Weights of a small image classifier.
Model: 25.8M parameters, 32-pixel images, arch vit, activation geglu, num experts 16, layers 14, width 256.
Training: adamw at rate 0.00089, 14700 steps, batches of 64, held-out accuracy 100%.
Data: trained on simulated stained blood smears, 195000 training examples, 4.8 epochs.
Rows from block 8 of a small image classifier, named by matrix and row number. Rows with one number within an expert belong to one neuron, the router's apart. Each number is 500 + 50 x the weight over its row's rms, rounded and kept within 0 to 999. All counts start at 0. Numbers have three digits each. After the name is the row's rms in percent of the matrix's.
After each expert's rows are labels from the 100 images, of 14976, where the router gives the expert most weight on average: "top examples" is what is common among them. Only what is clearly more common there than usual is listed. The data: simulated stained blood smears. In brackets: how many of the 100.
# router: router (model.blocks.8.mlp.router.weight, 16x256), inputs 104-155
# gate: expert gate (model.blocks.8.mlp.gate, 16x128x256), inputs 104-155
# up: expert up (model.blocks.8.mlp.up, 16x128x256), inputs 104-155
# down: expert down (model.blocks.8.mlp.down, 16x256x128, transposed), outputs 104-155

# expert 11
router.11 103:505550461545582538474555478533544517412492526450465415513516614581504497575495450428449575497491430536521512517485405480437470425569409486459501485453531422
gate.0 099:507490529423462566617430443519510511599508373518454505469435434500470491440549499556489533590448506479606480501524517615411489624418572515515443462581496532
up.0 093:519566516457530428522509431522539555444507483537585645481604494513497598454451553480515496420484454430571525590499528469433497455461473465533538474437520453
down.0 098:417460449531477431484551414455458457445431522444490557490563554528518494521421482482479517437479493464471385477511465500532533521507446478514527464569524463
top examples: no large cell (92); crowded (70)

# expert 0
router.0 091:566450461553510481426504466527567607464404490503422526505514583536562517367480487529511563497468569459490552394461513481535572432639574539491461466609510462
gate.0 086:459425530541498414459442500404417453489530497436537526549458436490487429472568596462496448412518531459433444539394501495485464466478599492505507565502520575
up.0 093:478501488513466537460505579514518494474649453575482486609439522437536554500596448534521610553461554456598560517548560561424545505588467549512454531508410514
down.0 094:504496516469486526560492512538502609506450508544491466410623434556500466606471464513438538498367455516516448489558523540485433622533478562481455498615482437
top examples: dark grains (100)

# expert 10
router.10 133:445498554422464529521535526567499516584448509487558509471565445515503494555486392460511478461399415435506380458517567543450434565476545478425517558584398498
gate.0 107:602466433500564500476524463484525488497525506522482458468530509458484572466598469516497573465555551526582504536510515417430552511501460617480463470531495443
up.0 105:434565513526415506573466546514455486470503432485484472515497454557514383560413498471515435531449435542405594454476530554537527501507490445493549534519519504
down.0 105:443469543545414534457481461473541508513508490513559493448477480536526504457459577495505467465451406491446417498521545559499485587471521532369535526552459519
top examples: lobed nucleus (53); band-shaped nucleus (47)

# expert 2
router.2 123:530535392486566397503459500453498514438592478497535472475543600497467541524499476423518494477513415510459468511484447507456463517402378417456514490420595536
gate.0 113:505465491560542426530469505472446464557443556450479469531438482508587521488490463479533491397485557587566495542596554395472503519457542490569517461528561532
up.0 110:512463477529527484483460416512501513452486561471491505477476482566551486529525463478505535445527555562518485483435467468424483405397509542578539451538553457
down.0 105:473479471466478396517450561538515529566458435455515429434476496547476565575551598484408455555342478402579474484459503481516462587515629595474521456570491553
top examples: lobed nucleus (75)

# expert 12
router.12 084:482601435529567494492524425575515597481549550510460501450562598580502508526501495440504523455444442555519438551448444556455504421555388454396528424513529448
gate.0 104:507594563526520414504511530496441534570503519551438471553486465546587452468636482596486456610520529495576486446598535484494449522574492487547442472470429531
up.0 104:467493474478481506504506465451576482355440499461518522451564508479501454460403599446547553472487446524426602578406477455521539462437486513468551529492617486
down.0 106:455529561435545496464475427624432537568549511571537461524500528404537589477534465448489470512514518428504446598466509451469497443410440513482369517468518472
top examples: round nucleus (96)

# expert 3
router.3 077:530569471554585521427513446485501605459462524493467419470574602517517627506450478481444503545540423605481547481465426475459517481539496540452534440478488478
gate.0 114:525533537544405565513595408566491538494507518494437557468533477486442544423561518512460541482455470595565514523578564491452467580443476550530511499526509477
up.0 118:485553525557431486541561419568466519515458504428502657469520533431450505481435503495409496482498471502499416498549447495451493493525443602521622475558543529
down.0 111:455444429496483411487463513484350533510495489527493411579487541451492579559584566515470545483446433502563410467611393435496493556463500568504433525521490440
top examples: round nucleus (57); two lobes with orange grains (42)

# expert 9
router.9 091:504536474542603531514534445512555497418475536510456491461572661556527490508480555438508512486531447561486496552476432503424520361483431479464468460477555422
gate.0 104:478422521511472479408459512345487448512511478514509490479432415524495463469549500538594515518531530453540577529577617514526514505515531464536505493502524485
up.0 088:524509449467457547453554480406533481485534464443522501482599555591560543475556512479548456481553489450384517563526558526402513437484465537493514486506539438
down.0 092:492592467434533547536480561479466568397600499515463522481482497496453567604553431475556547497451559508505591560457515595399487636546538451469601440527559510
top examples: round nucleus (100); crowded (65)

# expert 4
router.4 089:534494519533601487443434575456559561461460517501510482455638553554510495481513541479490516480480393598556501593478379574480446426479446496404514486504562499
gate.0 097:563448532486468477492471453536436464519462453538504468489495442344482427418461494612547570497574579459629497455550480548502545501544478489538480444556479572
up.0 091:511503530545521477500497521556571493472379514525501604479458485499468381488493557430529523497576573521524546487493482555536532509519554436518614516487484469
down.0 095:522386503373455530547516509464440524556487489442519498460581485360482480474544516464425509461413437458468507424493449532482470500484474394414514512510576574
top examples: lobed nucleus (100)